From a checkpoint of a small text-conditioned spectrogram diffusion model.
Model: 7.93M parameters, arch dit, text encoder width 128, text encoder layers 6, text encoder norm layernorm, activation gelu, patch size [16, 4], layers 8, width 192.
Data: trained on struck, bounced, scraped and rolled objects made by modal synthesis, 78125 training examples, 29.2 epochs.
Rows from block 5 of the denoiser of a small text-conditioned spectrogram diffusion model, named by matrix and row number. Rows with one number belong to one neuron. Each number is 128 + 24 x the weight over its row's rms, rounded and kept within 0 to 255. All counts start at 0. Numbers have three digits each.
After each neuron's rows are labels from the 100 clips, of 14976 (inputs lightly noised), where the neuron reaches its highest value: "top examples" is what is common among them; "band" is the frequency band that holds the peak. Only what is clearly more common there than usual is listed. The data: struck, bounced, scraped and rolled objects made by modal synthesis.
# fc1: MLP up (model.blocks.5.mlp.fc1.weight, 576x192), inputs 96-191
# fc2: MLP down (model.blocks.5.mlp.fc2.weight, 192x576, transposed), outputs 96-191

fc1.296:238178140129131128139128130095167152143145128075129142130130128106158109135120069144128170221117130136136104129164127126126125127129112144129133118130129147091131128128132128224100128124154128128120127126104127126128104122120131142134124120121128127135175128137148132127127141123127084077
fc2.296:178082125125130125129128127054150127123135129128121126128162127096094132128122162108128091053127124128132176127048128126128127123113146145128126128116126130111099121129132156129117120128128128129125128141099125141127144120126127127128129128128127129123116129137089128085126128128128133154
top examples: pink noise
band: 250 to 500 Hz

fc1.398:126127129128127130128143126145125129129128079135127133126124123127117128106131121123125129129111128129134127128132125140128119128128129134129139074113131127128153129126153137130134103106133130133136128125128119128127128126128128136099127129130128131132104125120138115129121111138134127127
fc2.398:129128169102128124130202128129130128128129132149126128121128104135126128141130127125128122117127128125128126129113122134131123130129129128129127102128127115131137127128148127127128190128130130119137127126129136128127127126123130117142129134130131170131132108127127128128130129139140127132
top examples: hard striker; clipping; text has "clipped"
band: 2000 to 4000 Hz

fc1.549:128137131130110156128132128164224093120099115158127179135128128097099164130129100139128134093152129128138134126110127125127128123118141121091128128020129154104099140129106130146079127129144126129126119130159128161128144116129127132136128137128130124132096125097122128124123127166127122126
fc2.549:115105128132095163130127125128206116112092126153125135129134129137134057132128146093128150190132134126135095136186126140129129129135109126190128130149126125130126114126108111129175132118132129128115132096175127136132111132128123132126128128129130126128190133130198133133142129110129089122
top examples: medium; steel-like damping
band: 250 to 500 Hz

fc1.31:126124128128127127129128133156128129141127127127127160136105123116099106128129129089114133113128129132130166128128127128128127128104136100135128128131129128128142128128139129131121126105128128129112171128133130098129120151128127128127129128133128147128129145126124129156131085130128140129
fc2.31:123177117129127138128127128152129127138127128129128138128127138091143119132129127151128119128133144128137087127111128132138128128135083090104127126129127128128097128127128126160126128128128128129127123130169128085132127181132127112128127128128125127155150107153142128132139128172127127129
top examples: hard striker; shape: string
band: 4000 to 8000 Hz

fc1.180:125128128133127125131087129128128114122112128128127128121132127110128128128129128125130128122120126130124128127127128127130141133128128129122129131129129136129127154126102128128127127132130129127147159126129135126123128148126145144128108129128127133121129128124128132103128129128129126124
fc2.180:126128129127115128127124121104133115137128156138126131123128128128127128126128126134128127128124128128129126146125125111107128074128125130123131127128125061144131131131130129132128128195128128182072123129125125137128127129117128192128127133132124128146132140117128157156127129127129132126
top examples: size: small; steel-like damping
band: 1000 to 2000 Hz

fc1.366:174127128129123199129130128115128121144139128077132127128094129130128125127164153128127133125128125128154162129133120130128128118131129224129126120129159129182108193129124128125062128128120129129127134126119128136131121126127137128134127129128126120132124126128113128138129128137128126122
fc2.366:156127128128171217129128128118129116126128128123130128128060128127125169127128117132128128125129128128128094128122128124127128128119128236127124128127124128128128032124125128127193126128129129126127128128126128128128128132127124127128128128128129128135128129112129128128121128128131127129
top examples: pink noise
band: 250 to 500 Hz

fc1.390:136132183161127127135128147127126129123122118113151129114128088121127128121128127128128129135119131130131128129127130133027110193128143127127147072126132129130134130125127145128131149131136151128129126153125127127115135123129130124128126137128127111133126125128127124131138131103133123129
fc2.390:130128094129128128129203142122128129138129125153128129123127096128127126123128128128093128126128126130135129115129126128000152057128128133129118145127128136129117128122129133130129087116131128148144147128128094127137129131140122126091134124124139116126117110127131142119128129145129131127
top examples: hard striker; shape: membrane
band: 2000 to 4000 Hz

fc1.272:128127127067129125122118159129129130139128118155128128125128088125131127131130124127065131134128127127095128093128114128112127124128131127125152130132128126138136130127128125130128148126128127127124124098130128128164131127128233130128128118100128092128124047129128128129126129129148129128
fc2.272:126128108108116143141124115129116127078125141124136131128129147130128128125143126135191134127119127154119129177129128126128129131119127127136085132137128127083120128131130139125132106125114123124151127134130120123205131133133128153126114128131128132127129177129120127128129127161135130118
top examples: hard striker; action: repeated hits
band: 1000 to 2000 Hz

fc1.511:127128093122049127133129133152128150136147143136131159127159127086120140131128132169128146154123129134130155123128136000126128109130125150130134164127137182125128141129125111130153127124064124130117129113125132102109108109127128128129128120124127140148119133125171127128202130132128095122
fc2.511:135135145078075136127128128142129140127130128128138148128172128162128110131135132097128128116166091132133111129135162255124128127116125148127134134129137128132120071148128108137139127144165129128128129130127128110114168127128130139128127120128120130127128128136123133129172065134119132145
top examples: striker: hard; steel-like damping
band: 2000 to 4000 Hz

fc1.298:137055128129124094129128128048124110136125126131130129128080126129107000128128168128127124128125126129131160129126128124128125128127049128145123122128127128168128118128128127188128128128110127128129129125186131118128127171125128130128159131130129128153123126128145126111128128119128154125
fc2.298:146211128129127117128135128064127113158128131128126127127106128127143244119134080132126197127126124126132111128133129129127126126129227119103132127126128134173127150124128127123125123125145128126132127138165127117122142177129129125128125132128134128128144128120100126128128128130130108139
top examples: pink noise
band: 250 to 500 Hz

fc1.441:127031128135130124127130128147177126114125127116129173128080128117000128128127141176120132153128124129114141127128129128128122125130064198128133127119128128070137130130128128126174128128115128113124128119116130192128129128098138134128153133128128127148127140128025126127128127129130069125
fc2.441:126182119129125134133132133147197127131129128128120165128110127145246126126129074119128134136142126128127131129127126127129130128129175203118128129129131168028127119123126128167106121128104128128132129129105128186130143127127130127129128129128123128128127119131195128135128128126129189129
top examples: pink noise
band: 250 to 500 Hz

fc1.492:159111128129161090128112128169124115144189128075130155126124126128132114130130127106134194200141132128128108114146129149115128126139112137147128127094126128116146115132140158163167128133175110128122121124130127146125126138129128123128128131126130130128116127099161126158128128209130045130
fc2.492:126140132128180102118116126144067119160191123077123121128127128125098143128127077135125048067133125137129146127085101083128127115133165128126107128051130151129143170129193155188063129124128132137134091131142123106126122154139123128130126124128123134126128118136128127125126129134127136145
top examples: medium; steel-like damping
band: 250 to 500 Hz

fc1.172:128126101132079107131126128121125140149127130103161139129128126126127100127255126109134134126142119133100128151119129155130128124117129122105128191120128078145128130000128125095126138130115110126128112124107131127123165130128128126129128153129135128123100129128123129128130125129136126135
fc2.172:110130155102070128131125126138116132139128126122115185125130128113127183129174165147102178113145136129125125127122135113128128128128129130141137129128132196148128125220138117131092100128129183126123127130119094147140099132131128129129129124128126128102154112164129132127128133115109088124
top examples: striker: hard; steel-like damping
band: 2000 to 4000 Hz

fc1.46:100124127141136184123128131124124152140109112122139133126127128142117114128028084126129164120134127135130156145119106149122128130100122140074130241115129126167129123103128128145164134130102108127127128130100128108131149128134129128128129146121129128210129120127154140130129128129134128096
fc2.46:102128128131062174119129125122167128140103128118128129130125128106164142128246148149129100150127127129098116126100084105128124129134120134137136159121128144234128149168129126162136129131135130128130128128139127102128127122140126131122128128128128129129108133126087130128126128127127128196
top examples: size: small; steel-like damping
band: 250 to 500 Hz

fc1.464:138115136143166120117129128150160123134116116130127112131138130126131096128130106105119117140128135130129133150141145142128128094099125188128102119125126095183125142131137120165155128122198146086128120120094130098128072078150135127135127124127137127140054104116094129131128127127123168111
fc2.464:154149129129130117116144130170144130092104132127128099128162128121144160138129169149131116117116128118127126141127138151135131140220129178111102132117127165132129114128139126067099129128087148142138145164189129091128193097133129124127128133115125132188147124127168129126131123142128114137
top examples: thin (high-pass); steel-like damping
band: 250 to 500 Hz

fc1.569:132120129130146136098119129128131110182149122146128115127103125122186113128165130078127098116127107128129124111100069112129128129121128123128130146153115125104137161255131145132124130127128101124126116127135130130123128108154145130128132110135136124130142129094064128116197116117128099068
fc2.569:114133129129150131141127126128117077140114139130129101128112126151098127131034134238128127180123135132135138129127078135135129127128151129113121129117116124109131083211120154103123124128117141129128148127124127168128130132148128120123132147128128127146127128052156131128074117128125185163
top examples: size: small; steel-like damping
band: 250 to 500 Hz

fc1.143:129124127145128127128127091126127119129125129130087128130132118118130128119110126127124129130127134120139133128128122129102129130129129128124130254126123116123121133118129135132128104137131104130186141125130172122126128132130151134127124128142125134125132141129126009127133130127061125124
fc2.143:128127203129130129138097132131129128133128128123127127138128133128127129128125126131123085128127127093128128127121139112108128113130129128128128099130123131125130128127128102132128132136128128136149144131127031125089130139124134131120119132129143124126137132189127104128130130141146130129
top examples: hard striker; string
band: 2000 to 4000 Hz

fc1.154:128128127116151130127132128126116140126124128127148136128127128121139147123128151241131128125122098129134136053133119130128125118127166128126118128135206091128118151112135120118131128128095133128111128121112128144126081155113109181130126000129127124131151142128149128134141130132119156081
fc2.154:136153124124119139126132127121104164080099129128130134128137136126145109139125130014131078123128130124133100129102169030128128129147073132132135124173017131123126129129126128130134133128176091128128075130127128129128165156054128134128122128121128113148134130140123126126138129132128128185
top examples: repeated hits
band: 1000 to 2000 Hz

fc1.304:128128128128128128128128128128128128128128128128128128128128128128128128128128128128128128128128128128000128128128128128128128128128128128128128128128128128128128128128128128128128128128128128128128128128128128128128128128128128128128128128128128128128128128128128128128128128128128128128
fc2.304:128128128128128128128128128128128128128128128128128128128128128128128128127128128128128128127128128129255128128128128128128128129128128128128128128128128128128128128128128128128128128128128128128128128128128128128128128128128128128128128128128146128128128128128128128128128128128129128127
top examples: thin (high-pass); pink noise
band: 250 to 500 Hz

fc1.503:127128074133128129128132136146128127125128113111128129128129125128128125152129138125149130126116137151121127146128128135175127118124129126129118127129123127122137128125129147127129102130127144106137124119127133128127129121131124131135127129138130132123128125134128237113128096120128127129
fc2.503:127129210129136129146156131128130124123123130118110127130128129126127126132127132125120144127107128155114128109120129109149110128126129128127128255129126126131126128105124164109126142108126107134110042129125046129128130112124129126152134221127123131131137127128129156123119051133122128132
top examples: medium; bouncing
band: 250 to 500 Hz

fc1.540:141142126133110191127128121071115188142119128136130019119086128152185128129129086139128146135101127134126172124108127140128129128193115093117129128128121137150136105129132122169163128128117128120126128120188128130128143130127128124128007128121128128161108130128166129128127128131127130093
fc2.540:125090129131141204136127126074127147130111128130126000128108126110078129129132127124132125135108143128143123127128128147133127128128145064126128124126134129132128133126132127128109130128128121133128128136182130143127126107127128129130167128128133130116120120022056127142124127119129110164
top examples: text has "noise"
band: 250 to 500 Hz

fc1.457:138116137140148126124132129128118110128114122131125108128131130153156134128129126127122154107129124129117169154133132105117130058130157161173103118165125073146140132127142113136127128113157148120124128131153128111127093086111137129146133111124134130120120073093109132120128128111111180147
fc2.457:141148133128160125109130134128132134119090132132132100128126127072108126127135125129133026151122127120147125145126138169128132132124075180098122135126125154071127127128143102192164129127133174147128134114158135095130127099115128152129125132125132127138163129117133126119140128131137076099
top examples: steel-like damping; thin (high-pass)
band: 250 to 500 Hz

fc1.25:111153129123150151126120124109115110130167117073111159139078133103140132130128156143136074139081147127128149170121123194123128112194087089086125123130125182180128124126084128140128129123128157180125116120020127138117147131141129140115123108147132120056127117128128126146122130125128137096
fc2.25:096112128128120150125127128099115116146152119119128180129096128150137112141128104116128130130143129135123118129131107078131127141083137083150117116133129042128128129129043161116121133127149090055129129132060125163127081174127126111125128129128122130073082129104090128114119128087131170129
top examples: size: small; steel-like damping
band: 1000 to 2000 Hz

fc1.100:130127188128128129116141129129130130126128110128149139130126138128128128125128129128128129128129087162128126126128129129127126122131122127129157108128126124147129121132126143129125150139120130132124129107137128127128129128128113123124128128128134128146127119128126132032124255128083131128
fc2.100:125124143157126133128148134126128127126128129128127128128122119127128128122128123134125113127162096127139127123128129118127120148130129128130130133137126130128118129129146122129124063157129125147111134129128102128113126129128129125127120124128128129128121145157128122096122187130152129131
top examples: hard striker; shape: clamped rod
band: 4000 to 8000 Hz

fc1.159:128127084127145099130127129112137122148128132127128128136154124125129128126129106014127138136130129128130115128135127000126122116146124120126128172135255139131119062151134128080150131128136125126129130107128141144117161126144132130134123124125124127128128129123134131147113103117126109139
fc2.159:139128174105183127128131128128138129133123129128145136129147127150116129128126128206130126126128136130149155125128127255128115130110126132128141138109097129130126154070125074160119128126120142128101128127129106159125126130135138135128126117132117122127096129136128127129072115158115129116
top examples: size: small; steel-like damping
band: 2000 to 4000 Hz

fc1.109:111128128128125108120126125068140162134128114128128184134108128099139151128147118138128143154130132130134065134055133131127128124130097173114127130139107127133129135139126139077116126128137131128128128120176126068128164077140128126148126128128128127167124125111128130129127128101132109124
fc2.109:075121128125126125128131125098160135088071132129129179128093128178149128134122146141128109117128124124121225128160130128129122127148179178128150130120145102161118126122126128143145132128116118129128117129178129086127076085131128127130121125129134128138144128139127129127128128105128119155
top examples: steel-like damping
band: 1000 to 2000 Hz

fc1.529:123124138132140152129131126111141072122166106139127115125107128096111142130128151146128175114132124128133058119133140131125129101124102102094133127110127086171122159129134129191153125113192134056129117129062128170126133115155131132139128128127133109106103112120149129127130124128118166131
fc2.529:111133128133097153126132130084091070128189123127126129129118129184145113128132099079127122108118132118132207127129130134128131149168146060128128125116129178157126122126137122073106121129099128163135127123129128181131131126142133129128132127127133124118047127125123117127128128127137061128
top examples: thin (high-pass); steel-like damping
band: 250 to 500 Hz

fc1.72:128131128133124121128128128128149128128127128129128123123110130116127134132128130134128121108132126129121125128126128121129125129120128057162117127129128128081125119131127127140130123131058127129125129122054128105133126135126137128135127122128134126137122123129123126136127128127128157150
fc2.72:128122128127119128131131128118160128133140132129127127128082128161131123128129128110128135139135128127129128128124128125128128127166129027097126130121120131053130145130129126127139128128209137134131134117056128111127128136127129135128127128131128128136126128117125128139126127107128083105
top examples: pink noise
band: 250 to 500 Hz

fc1.424:105079132124128050128129128108153132151135127129114153132103128139133162127126087162119098187144126131136128136175127117130127124112100129149110125035123155138114129128126127087132127127109122125127128121112129110132173150111130144140130130126133127128084125089169131137126127184130138088
fc2.424:136163128127165054126129128104154174149128129128130147127085127125086104134129128087140166112126132124138109128133128139129128130174140156115095128133127127108116138127124125113083131135144130129123133121080129100135083174129128144128126127126128128128186128082093132129133126105130083154
top examples: medium; steel-like damping
band: 250 to 500 Hz

fc1.481:133123129167134131053105055132127124130129162144114126130144181122126133054128135128137116131125120101135139130129126135108116130130128132136154129128128128151113129125128122126134058128110149132181136122128123129162129127121063099131131124126118158127132128144110129130128128126079124125
fc2.481:128127127147127128128097080134130128100128067128128128135122176128127128128134127128255129128127128153129131128128127125255119128128128128122111127128128125129128130128114142121127146150136126140057141133124130126060129141128129126128128128129128109128144108129128115130128129128117133129
top examples: striker: hard; rubber-like damping
band: 2000 to 4000 Hz

fc1.274:126124127095128123134127100128126128127127129119127122128159153128128128128128140129129129128130152126179141148133129134121124125092129127113130120140128130126124120130124112114133140126120128126184110128128128130094156130125169107114126127132126229117128104128128121130124127146160122123
fc2.274:131134127127127114125130147124137128128128092127128135128084166132130146147133144134217097125123110117146128122161130128127113158128128137142091128144128126121109137130129126087150132143124146129125130129158137127189110123126096128132129135124131000164077073177132127121142128128103190136
top examples: repeated hits
band: 250 to 500 Hz

fc1.454:132126092109129129159176154127128126129128127110106129125131128122127128152127128129129126129125140131121129125129130124207138094128128129128159091127127133130127129126125128122130154117132129131149139133128123129169128128129129128112125143129129119125132154128130124154127126133136130128
fc2.454:127126227120128128132181066140129129166128063126182140129119118113128138085121127124122122129121122074131129182137137129174113137127129131128205078106118051128117129128129128128127128189139144123132128135137130127128112131129145128195143128143126109128129121129128131106127136128128128127
top examples: clipping; text has "clipped"
band: 1000 to 2000 Hz

fc1.555:121127128104128130133126112117134132132121128134125127139140116128125128128115121131148116134115116119122126124127130128103129125132129127126128131131131132121003125127130123126130123070127143138117113128130187129126128127135130131143247125130125129135128130129129154000129160128128108128
fc2.555:125127145128159125127122150088171123187128128113130114140136131139120134100129139137124128121032105116148095126108129129128128153103151113128129123084129090146151128127128184128114093167123138127105127127135053147129128114127152122129128123124124129135150153193102165042127128128136144154
top examples: hard striker
band: 2000 to 4000 Hz

fc1.48:152171125132110084125114129113176127145107130071126079113128126129123156129121141215133129163111138134149090127136133121109128121130116075078129127092137119099126129123135181153131130127126111130117139131129128111127131131113131131128127136125133130180118126103090128102165119154130118093
fc2.48:107101130128116110129127126109159131125100119096121077128093128129129090136128091052127129096156026138126184127172138142128124128148137084127123127087073130074129088127165134132137129124131120128128128125137128131127131128123126128125130129127122132190128120132161130144092129131130105128
top examples: medium; steel-like damping
band: 250 to 500 Hz

fc1.375:128128129128128128128128129128128128126128129127128128096128128128128127128128128129128135128128128141128128128128128128127128127128128128128128130128128128128126128128128128144128128128129128128000128069128128128128128128128128130128128126045129128128128128130128128128128128128128128127
fc2.375:129128128128128128128125128128128128129129128127127128128129128128128127128128127128128128128127128131131128127129128128128130128128128128128128128128127128128127128128128128161128128128129127128255128126127128128129128128128128128127128128128128128127128128126128128128128128129128127131
top examples: clipping; text has "clipped"; glass-like damping
band: 250 to 500 Hz

fc1.496:134122128128101109128128128079127120147116128133127219128121128051133138128125132130128132125128128128125122128069128130127122128004116128160107128126139128128126132147128129147127128128128135125123133127129129190129130121133134130127128119128128132131037128128149128128128128131128129010
fc2.496:132160127129125125128132128084125080134116127137129216128122128207101125119129115128128123129128128128129128129173128125129129128255132116128125128130124134093130132122128129125124128126127110128127126131117129200123140108141128124128129129125130132119208127128103128128122132148125129230
top examples: text has "noise"
band: 250 to 500 Hz

fc1.229:120105128137166163123128129133163128149103122153129149128128131136100131128123166148127142117129129128128151122130142128128132098173127136096128127123130095161123185139140121154136128115221149051132127129000128149129140079176128124138127127129128130140084103110159129124129123119122166118
fc2.229:130163128128146164124138136142159141128085127125128158130153128087172136130128065078128097146128128120128094133142139148134128132108131116156123129112131186108127074124137120097131126130063142175132133129015129132127119092167128115129126127128125129128125126103107121138128121108139078149
top examples: thin (high-pass); steel-like damping
band: 1000 to 2000 Hz

fc1.407:150129129126154111115109124107132128128071115128127172130064128126121106132129067102127109162134119128134131123131118144125130129100140166131164127127115135138167126124169153128105129133103097119132145109110126149125164104101143127135128128128126121098164124089201128154128128172128097178
fc2.407:154131128128174123131125128102128137124065146128129136128078121105130141129121166164127128120137118134126104113097127107127130128185128146143128128106135142156133121124209128111123128125190185148128124127100128152129053127129134129126128128134125125102107129143045132111126124128127163068
top examples: medium; steel-like damping
band: 250 to 500 Hz

fc1.151:076173122139125176128128128165133145127082129126131177121115128129216128128128124134129212071127127128096124124048128134128126127103075129201129127119128127130125134129130131094172127128143128124122128104109130127128158131129128128135128129123131130134073130127036125128128128141128111121
fc2.151:073079127129125187128129129147132149189081129128132189128127129127072136124131142111128038208127133129138128130193129127124128128164184122047128130128126139108130128128128128166105127126071127127128127131128128122129116127130128126128123128134122128128136125133202127127130128136129157132
top examples: pink noise
band: 250 to 500 Hz

fc1.209:183082128119149111127139133145128118126166128145129121128128128167094132126128124128129132083092154143143200159111128140132107119118075096083084139112129142148128072136070129145127139127146161127127122129128127152128111147190097140105175164128121132124115128160108128130128120154119128159
fc2.209:097126128127100131131128128125126112135115128125133130128135128143124127127128128119125136129049118135127154128116146114124127127130104156120127130128124128114151123125175128126111129129145209127127127129112130121124121107072122126128124099128130129118125123129127128128133126127128125158
top examples: pink noise; rumble
band: 250 to 500 Hz

fc1.530:201174129128130194111119126128122142132127117076122137127153126076136131129118127107128152129128115128128123124125124000121122124132125127087127128125073147155118097122127128137096128128096115130116112137095127128129140154127132128129128140116125128148154114126159129132019128131130112069
fc2.530:147128124128128195126126126127093152128136127097123188128186128134128126131129146152129135128136116134127137127132091213125128128113138179128105127128185123157129146154129071143142129125173135128135161116111129139131128094124129128128129128128126124127102131128090130125255128128132140164
top examples: steel-like damping
band: 250 to 500 Hz

fc1.132:164097133137143128130128127128170119150164122056129106130139131137134113128137142138127109135129150128130128111132154104128128126085139129129127127131117093164133125146128111073132129128103122125124152127180128106131138167165146128134128203132137127100094123149204127113171128158127114125
fc2.132:173145128127135129130128128120156110176129125125127094127134129092134133124128111122128173141129149132128156131099113141129130127162131157128099127125128159156126127128128129163115128128131123128136128138194127132130119163128128132128127131128128142181177128135045127128108129138128125124
top examples: size: small; steel-like damping
band: 250 to 500 Hz

fc1.138:144139128129113191136128127125129140127149128123128129128128128129124255128128130064123119217124128130129229129134134124129121129127121128137127127128129128135121178136128128113114128128125129127126131127129128127133168123086130137129127123128134130128132128128075128136124127126127176128
fc2.138:158099128127121172134129128118127125128146124129121124132111126123138009132130129187128143035128127129129019116126151132128129129124132111129127128133125129121130089124130102159147120124116126122130123125130128127132101124078128127129126125126106142121110128156149126129140131115129091154
top examples: text has "noise"
band: 250 to 500 Hz

fc1.139:128129121048126131169088169121126129109128130153128129109128120128128131125130124129130121128128125127124120133129128128119153154137125123136126138129128118128134130130130131115124229121128137132214124122136127127131126131130255127140127131114118118130128234119125142124127130124105128126
fc2.139:124126133064127129080152202133129126128125111129125130126128205126128130111131127129086162126114130142129135128130128135116116110128129125126127125129128128131129129128124129130126102160128106130063130127128132130128128127128000144132128152124119096135129005122128117130128131090126129126
top examples: repeated hits
band: 250 to 500 Hz

fc1.357:063115128138124143123131130114100151151128116137089147126131127130128036128000051128129109128130132129121117126128105136130129128127150131095135173137126117159130123126129128123207128120106111127124128117056128149128137158133127129129129130123126128189119129138103135129129128128133129191
fc2.357:079133128134078127129140128128112142184125128135134129129124127111129218132250193106126127140129125127114138135138107132127129127127107139169137128118128160161128136188123127154054128129131126126129129133075128128127121146128125124123125128128128128119140129123149128126127128135128137073
top examples: steel-like damping
band: 250 to 500 Hz

fc1.311:117163130128075107123127129102106151132162128128130104143132128127128126127129141194130095134116124128116168122178128046122128126106175132091137126134163138101129193144127192118179130127186092131123143127167132087127112184152146129129135129133133125141134128105119127119063099126131193131
fc2.311:138084127131091156136121128112122187134180127128127120127128128137131128124129066085127164128150088130133104153128138209133128131205089150130122128102113108129126047132128177097102129123075146128130156127130130109127205134147128124127128131127129129156128124164128129131156128134122071128
top examples: medium; steel-like damping
band: 250 to 500 Hz

fc1.7:123135128128141127131126121081097134147128129121123077125137120143119132127128127175122131084093088131151127145096098133132128135152125153121129124131128127122110126129255128127111129087164130127121147110134140129127127109076132116127018122127128127130128125176159128131127131076128128155
fc2.7:127132123126155099114128130125126087104128126134128122128131128128150127126128130109128128149128130124121124128142115129122126104117135128127124133133128098120192127125233133135128128190109125139130120123112128160127120126094123127132045129129129126128124132149096129000129131143121143117
top examples: steel-like damping
band: 2000 to 4000 Hz

fc1.380:127127092118128128127128135128127128128129113128125128122128133126128130085127129134127130127128123124126127127129128128112129135128127128129128133128130129127125128129127129128128128129132128128130127126132136128121127129130129127129129129124128131132128127129128128128127127128128127128
fc2.380:128128103127128130135132128129128129125128107128127129129126128126128130159127127130129129127128128129125128128128129130127129139128128128127128126128127122119127130128129128128128128128122128128128129128128146128128128121129128127128126128130133128125129125129127121125126128118144127127
top examples: clipping; text has "clipped"; bouncing
band: 1000 to 2000 Hz

fc1.490:128128128128128128128128128128128128128128128128128128128128128128128128128128128128128128128128128128000128128128128128128128128128128128128128128128128128128128128128128128128128128128128128128128128128128128128128128128128128128128128128128128128128128128128128128128128128128128128128
fc2.490:128128128128128128128128128128128128128128128128128128128128128128128128127128128128128128127128128128255128128128128128128128128128128128128128128128128128128128128128128128128128128128128128128128128128128128128128128128128128128128128128128144128128128128128128128128128128128129128128
top examples: thin (high-pass); pink noise
band: 250 to 500 Hz